A small model that predicts height in the pile at each pixel, trained from scratch: widths [64, 128, 128, 128], 44.8 epochs.
Rows from block 10, named by matrix and row number. Each number is 128 + 32 x the weight over its row's rms, rounded and kept within 0 to 255. All counts start at 0. After the name is the row's rms in percent of the matrix's.
# short0: shortcut pointwise conv (model.decb.1.0.short.0.weight, 128x256x1x1, standardized in use), inputs 86-171
short0.61 077 [113 130 104 103  83 156 151 118 153 134 134 159 136 137 145 132 147  92 112 112  57 144 100 110 134 135 115 135 104 130 142 131  75 100 103 161 113 139 149 103 111 153 198 157 206  31 121 154  70  98 154 108 235 115 109 159 127 187  90 123  66 128  65 170 130 109 115  97 158 100  24 152 123  64 152 157 119 127 128 216  32  84 149 109 104 232]
short0.62 092 [121 159 115  85 190 166  93 119 138 145 148 156 149 133 101 120 107 105 160  96 138 130 123 131 104 148 103 146 146 110 123 197 144 133 164 129  73 150 123 103 152 116  97 113 145 132 120 165 128  97 203 129 177 147 149 107 120  75 146  65 109 140  73 175 181 102 103  34 116 168 144 166  68  35 144 128  57 105 160 124 148 112 157 210  33 207]
short0.63 081 [132  95 157 149 130 118 115 154 114 135 139 112 119 186 141 126 128 120 149 115 143 147 106 140 153 102 123  90 113 142 142 101 168 104 110 103 134 145 147 130 100 125 209 134 102 103 106 138  11  91 156 144 125 128 112 105 110 172  28 174 238 163 143 143   0  76 138 142 154 148 193 155  64 113 148 111 139 159 151  75 157 142 215  93 139 255]
short0.64 105 [153 153 133 137 143 132 123 109 136 132 116 129 120 103 107  80 112 115 132 126 113 149 158  96 116 130 121 153 109 134 105 120  99 132 114 135  68 112 126 109 114  99 107 123 173 178  63 104 163 133 151 162 150 205 123  80  74  54  75 137 137 113 107 120 132 107 179 119 183 132 127 117  79  67 141  81 142 113  59 123 124  82 136 132  89 229]
short0.65 111 [105 107 106 156 113 107 164  99  91 110 117 105  98 104 113 163 151 100 121 190 112 127 132 153 151 114 109 145 132 126 139 100 163 133 106  85 123 180 103 109 151 135  91 110  66 139 146 140 121 101  96 136  95 112 126  72 137 120 167 111 123  96 162 122 118 135 100 140 137 234 104 127 143  68 127 182 159 123  93 190 139 157 147  97  98 130]
short0.66 104 [118 148 130  94 109 143 169 116 132 138 150 170 135 136 127 164 148 129 133 154 123  77 163 126 135 126 108  77  77 112 117  47 118 143 131 142 124 105 127 109 132 120 123 110 133 104 131 119 177 190 149 108 221 130 103 132 111 135 157 142 169 148 104 146 124 115 110  54 163 184 209 143 130 136  89  75 158 105 146 192 119 177 182 119  79 138]
short0.67 096 [150 149 130 140 120  94 154 162  66 135 142  79 109  93 107 224 124 120 105 125 160 110 121 106 139 115 125 151  92 121 164 139 122 152 173 121 159 145 126 149 168 106 129 109  79 179 147 223 141 150 104 131 126  57  79 111  95 113  78 139 185  72 176 169 174 159  97  52  81  92 120 116  98 134 119 100 104 116 135 155 110 184 133 153  96 144]
short0.68 100 [ 84 120 135 121 105 109 132 141  99 124 119 134  99  99 117 157 130 137  90 145 123 121 131 116 153 109 144 109 157 152 119 112 141 158 121 154 119 127 153 138 145 104 156 167 137 136 104 139 169  99 191  72 129 116  64  70 105 160  15  41 119 154 125 145  74 181  82 132 102  85 132 101 113 179 120 106  76 128 162  84 182 139 132 156  91  84]
short0.69 098 [126  77 143 135 121  87 129  96 143  79 141 113 148 131 135 144 125 125 159 147 144 147 121 142 150 145 118 125 119 153 110 112 129 117 184 144 161 134 129 120 138 113 125  78  94 213  88 143 126 121  75  85 154  74 146 183 175  27 193 112 152 104 111 124  21  97 134 114  90  84 190 111 209 106  91 127 100 183 167 114  98 134 123 127 122 101]
short0.70 088 [141 125 123 143 138 185 134 135 125 130 137 126 124  92 119  96 144 141 168 114 119 158 102 120 121 121 155 139 114 120 124 177 101 164 158 119 104 147  99  94 110  89 149 115 160 129 130 109 196 109 255 175 108 149 191  99  94 126 133 113  99 141  77 103 131 106 182 141  87 186  75 105 136 109   5  96 125 154  58 126 122 104  81 141 108  93]
short0.71 109 [139 111 102 156 119 123 137 147 149 109 153 143 157 138 170 149 116 158 115 100 153 141 186 127 140 134 159 127 154 120 116  86  65 122 128 129 138 111  79 148 137 117 100 194  60 154 130 118  68 124 115 193  94 144 153 121 164  40 131  85 143  70 163  93 168 110 166 175 164 202 161 108 114 122 100 130 106 197 110 184 148 132 209 102  83 146]
short0.72 106 [143  96 136 145 121 124 116 105 124 112 164  94 123 109 132 120 138 126 149 145  99 140 173 122 140 136 102 166 114 151 131 145 106 166 114  98 175 114 107 102 142  81 129 180 100 152 168 134 144 152 166 198 203  38 137 146 156 143  52 111 143  87 159 135 152 134  66 148 132 129 156 150 242  92 141 122  61 145 192 109 129 218  72  82 160  75]
short0.73 107 [118 127 142 148 132 116 157 141 141 118 138 125 145 135 102 176 141 138 169 140 125 121  70 145 161 104 126 169 179 153 155 126 147  95 102 154 141 140 123 117 138 134 131  67 185  78 102  98 148 177  63 175 138  93 150 135 161 112 126 159  54 164 124  59 134 124 147 135  46 147 103 144 104 231  88 132 255 191  63 141  96 126 116 121 125 128]
short0.74 098 [131 111 154 137 145 111 132 113 121 133 132 108 156 114 152 123 118 148 137 162 151 120 135 152 115 124 134 147 132 117 110 163 121 155 146 118 144 138 116 138 148 143 123 126 126  91  71 144  85 134  18 128  96 160 137  88 143 232  81 209 123 153 160 155 188  99 156 183 166 145 132  65 113 167 112 135 100 149 186 156 109 170 142 154  98  62]
short0.75 111 [129  85 143  99 123  53 113 148 142 128 154 124 107  93 122  94 142 130 179 145 145  94 155 137 129 103 105 101 146  80 129 132 104 141 182 138 156 125 127 115 106 111 122 132 122 123 141 156  76 131  96 186 140 157 147 123 118 171 120 112 132 151 124 132 133 177 155 193 122  96 181 169  38 101  70 123 169 215 100 146 101 176 102 126 149 119]
short0.76 114 [182  90 107  88 156 138 153 159 139 117 124 148 109 131 109 125 169 153 128 211 151 144 121  97 128 152 124 118 129 129 168 189 128 136 177 135 130 111 121 123 155 105 120 157 112 113 120 129 135  88 129 143 134 122 192  72 102 135  97 122  89 162 119  94 147 182 136  89 133 150  99 140 180 125 110 108 103 138  89 130 110 232 136 126 121 108]
short0.77 102 [140 135 123 147 132 141  93 143 141 150 127 116 158 125 120 118 119 130 132 101 126 101 110 125 138 107 132 119 148 142 147 118 165 138 131 154 133  91 111  92 152 153 118 167 189 119 147 154  59 145 208 103  69 119 108 248 104  94  95  67 119 183  66  92 224 188 105 137  81 189 135  89  94  62 166  65  93 159 176 138 130 125 181 156 136 165]
short0.78 102 [104 142 127 125 127 105 149 126 130 124 126 140 101 139 117 125 134 123 107 114 129 129 130 111 115 105 149 152  99 109 123 151 111 115 116 132  78 109 130 141 120 159 140 130 108 105 179 129 123  44 127 185 152 136 198 104 138  48 176 190 126 107  12  72  86 101  75 126 130 140 111 152 192 155 110 104 136  69 135 191 158 188 209 118  87 175]
short0.79 102 [126 122  97 120 170 116 100 125 178 133 101 151 138 132 172  97 124 117 141  97 130  89 135 149  98 169 120  94  98 163  88  82 149 135 110 146 146 145 111 144 121 172 169 130 126 121 161 126 130  40 170 143 102 191 172 143 102 124 166 197 145  93 120 153 153 191  91 141 114 133 106 150  58  70 121 134 165 179 163 136 146 190 120  61  66 162]
short0.80 094 [140 113 120 145 122 124 147 126 119 125 104 143 123 119 116 151 170 136 117 121 100 114 114 127 122 152 117 115 139 150 130  48 149 126 115 111 129 169 118 121 111 114 130 187 127 167 171 105  68 139   0 142 162 161 172  94 144  96 140 117 192 105 147  95 169 112 156  94 168  81  97 145 180  76 189 114 104 176 171  82 161 103  75 126 185  95]
short0.81 099 [115 135 159 107 148 130 157  94 102 112 154 177 103 133 120 101 127 142 148 139 159 156  95  99 120 138 142 141 111 105 135 140 102 117 120 103 131  92 152 160 100 144 108 105 103 134 113 122 136 123 195 114   0  91 200 196 139 122 134 140  67 149 118 108 104 136 141 100  91 194 104 191 110 129 149 173 164  68  91 119 185 125 100 101 122  83]
short0.82 087 [125 168 161 122 134 170 111 138 104 118 146  90 108 104 138  90 108 110  87 127 150  94 129 110  95 111 121 125 141  57 117 196 119 116 142 138 120 114 132 121 142 153  77 125 164 145 159 173  62 148 170  94  70  75  98 167 104  69 148 127  64 183  29  80 157 141 147 123 156 188 203 107  74 164 193  90 122 145  71 145 112 123 113 133 132 135]
short0.83 112 [103 116 109 142 141 149  80 127 138 146  85 123 114 156 114 104 136 122 121  96 187 139 137 112 140 118 132 147 121 163 123 130 146 134 155  98 127 141  87 169 171 193 111  90 114 171 158 100 104 107 186 137 119 157 130 139  81 109  81  73 142 125 116 115  98 171 155 138 160 153 139  93 189  56 110 131  97 157 103 166 147 190 156 106 134  36]
short0.84 099 [ 99 129 135 151 146 139 113 124 132 133 154 134 125 112  90 130 131 135 149 142 151 137 129 139 133 135 140 163 119  97 102 157 152 139 151 133 130 114 148 106 142  93 105 141 121 181 134 152 111 181 127 119  35 155 177 145 164 142 155  47 230 116  95 105 187 102 101 137  97 221 136 139  84 149 152  87  86 148 123  70 114 215 109  95 110 150]
short0.85 117 [173 116 109 129 133 113 110 109 131  89 157  99 113 118  91 104 122 115 145 129  98 140 121 149 138 125 118 149 179 124 120 159 152 153 141 133 120 150 111 113  78  56 158  91  82 177  97  97 162 111 119  75 165 118  84 129 131  49 123 170  84 147 100 125 135 202  95 205 126  81 108 112 202  91 163  95  81 152 162 138 130 158 120 175  96 139]
short0.86 074 [148  84  94 124 136 142 171  95 117 144 124 119 108 127 136 132 164 147 161 163 153 105 125 118 127 122 148 120 155 130 117  90 147 156 111 127 153 135 129 128 134 115 110 164 136 143 117  98 129 103  63 210 108 202 252  92 172 114  27 172 217 131 179  92 121 116 140 112  80 156  97  56 169  84  54 108  89 255 197  86  89 153  83 150  91 186]
short0.87 096 [126 109 146 132 103 160 170 157 134 152 133 127 121 143 150 109 132 146 118 152 148 130 176 124 133 107 124 153 117 123 129 121 113 131 117 142 195 106 147 109 142  93 117 128 135 180  96 171  51  71 147  51  70 103 173 141 222 152 114 116 111 125  71  27 163 102 133 125 133  79 184 159 157 133  91  86  83 132 163 159 156 131  54  98 126  61]
short0.88 109 [118  89 131 153 110 117 112  95 117  99 119 144 147 111 123 131 110 136 131 161 114 159 140 135 128 117 125 124 164  95 123 110 157 124 126 113 151 139 190 113 122 127 175 158 113 122 142 165 113  98 161 219 137 124 155 135 124 150 141  95  59 117 139  73 150 130 135 171 114 147 124 168 168 158 132  81 191 167 124 111 134 200  83 121  59 124]
short0.89 066 [138 107 106 115 141  93 150 117 151 156 143 112 121 144 132 133 169 135 109  95 112 114 140 125 136 122 130 148 178 162 123  37 111 142 100 111 139 131 107 140 112 121 125 190  83  74 110 106 159  63  66 137 157  87 200  91 161  69  72 239 207 111 255 127  89 156 102  91 126  67 122  99 231 129  91 163 123 241 199 150  84  90 112 126 119 158]
short0.90 097 [116 133 134 116 101 152 123 150 133 106 127 136 131 127 117 156 128 143  92 139 149 111 165 134 111 125 121 115 144 115 131 150 144 122 112 131 119 140 115 118 114 145 130  65 174 175  88 105 231 156 255 155  89 225 119 176  94 109 110  73  99 169  38 111 139 194  85 129  25 208   0 129 119 115  50  90 133 142 118 113 128 121 170 153  26 194]
short0.91 115 [100 153 103 121 108 130 139 120 138 145 125 128 129 138 148 104 141 141 132 137  92 124 111 129 105 117 116 167 141 113 117 130 111 127 151 133 134 140 145 150 154 156 162 116  50 129 202 121 102 175 136 171  84 149 207 163 154 102  88 192 134 176 104 160 172  62 171 116  83 171 131 118 210 181 129 169 152 191 128 155 113 146 124 141 162  91]
short0.92 086 [113 128 115 133 133 129 122 134 108 132 146 119 132 119 123 147 138 128 145 147 132 121 117 132 123  89 129 149 100 147 100 125 143 136 112 122 133 123 115 125 125 121 169 150 126 118 133 109 124 174 145  49 110  68 111 169 166  83 110 174  44 115 125  78 110 116  82 122  90 117 129 114 122 245  66  38  71 129 136 212  58 150 142 158 183 155]
short0.93 105 [133 123 101 128 150 145 153 120 115 174 131 107  73 116 100 134 123 113 116 168 133 120 152  81 119 122 140 140 133 132 140 110  94 134 103 153 173  96 143 144 139 138 113  46  82 131 130 163 173 117 122 203 111 147 131 178 153 121 158  47  85 128 180  97  85 116  82 166 169 152 106 134 180  45 143  67  56 121 131 122 105 117 103 129 143 129]
short0.94 090 [145  71 144 130 106 145 118 107 104 118 124 103 112 159 129 118 152 108 152 117 107  93 106 162 139 143 141 108 131 175 116  55 133 130  66 118 146 165  92 146  86  90 198 115 135  74 187  78 241 141 115 137 207 147 132 113 104 218 110  66 198 138 178 162 115 158 117 128  85 102  57 121 142 166  78 157 141 129 173  81 171 124 125 164  93 107]
short0.95 101 [127 117 107 129 122  94  94 111 140 125 123 144 135 133 143 110  98 119 134  96 115 112  87 122 104 153 134 147 119 130 100 112  79 111 121 124 122 142 137 125 115 131 102  37 119 163 126 193 137 164  93 184 175 154 149 160 125 137 175  95 180 120  87 145 108  36 143  88 194 110 161 136  96 136 122 123 160 122  77 115  96 138 115 104  92 153]
short0.96 104 [137 133 164 113 130 130 147 135 109  99 110  93  79  98 140 117 116 125 131 147 144 118 136  80 114 122 127 127 137 130 119 125 102 151 105 126 127 136 117 128 118 111 183 169 209 110 178  74  95 137 118 151 183 130 146 142  80 119 162 145 116 175 110 129 135  96 228  64 142 139 176  37 101 141 116 123 150 158 115 143 153 143 159  90 102  70]
short0.97 115 [125 124 126 125 159 126 108  87 157 129 103 141 103 130 142 100  82 152  96 120 141 109 135  97 118 166 103 113 107 151 107 144 108 118 149 132 127 126 108 128 118 140 117 110 194 146 165 143 162 170 146  58 165 107 118 101 121 138 136  87 154 117 201 107 111 140 126 115  73 117 127 167 168 146 165 132 134 114 205  36 170  88 171 115 138 151]
short0.98 100 [117  78 158 124 154 159  90 176 134  90 122 122 143 180 144  80 131 132 132 126 126 137 130 145 154 144 116 116 139 148  70 142 100 128 142 120 158 155 123 138 133 117 108 190 119 118 159 137 143 163 146 164 167  65  89 131 146 192 176 132  50 130 169 126 129 104  57 171 175  39 105 159 125  91 188  51  95 102 159 142 186  69 108 179  89 153]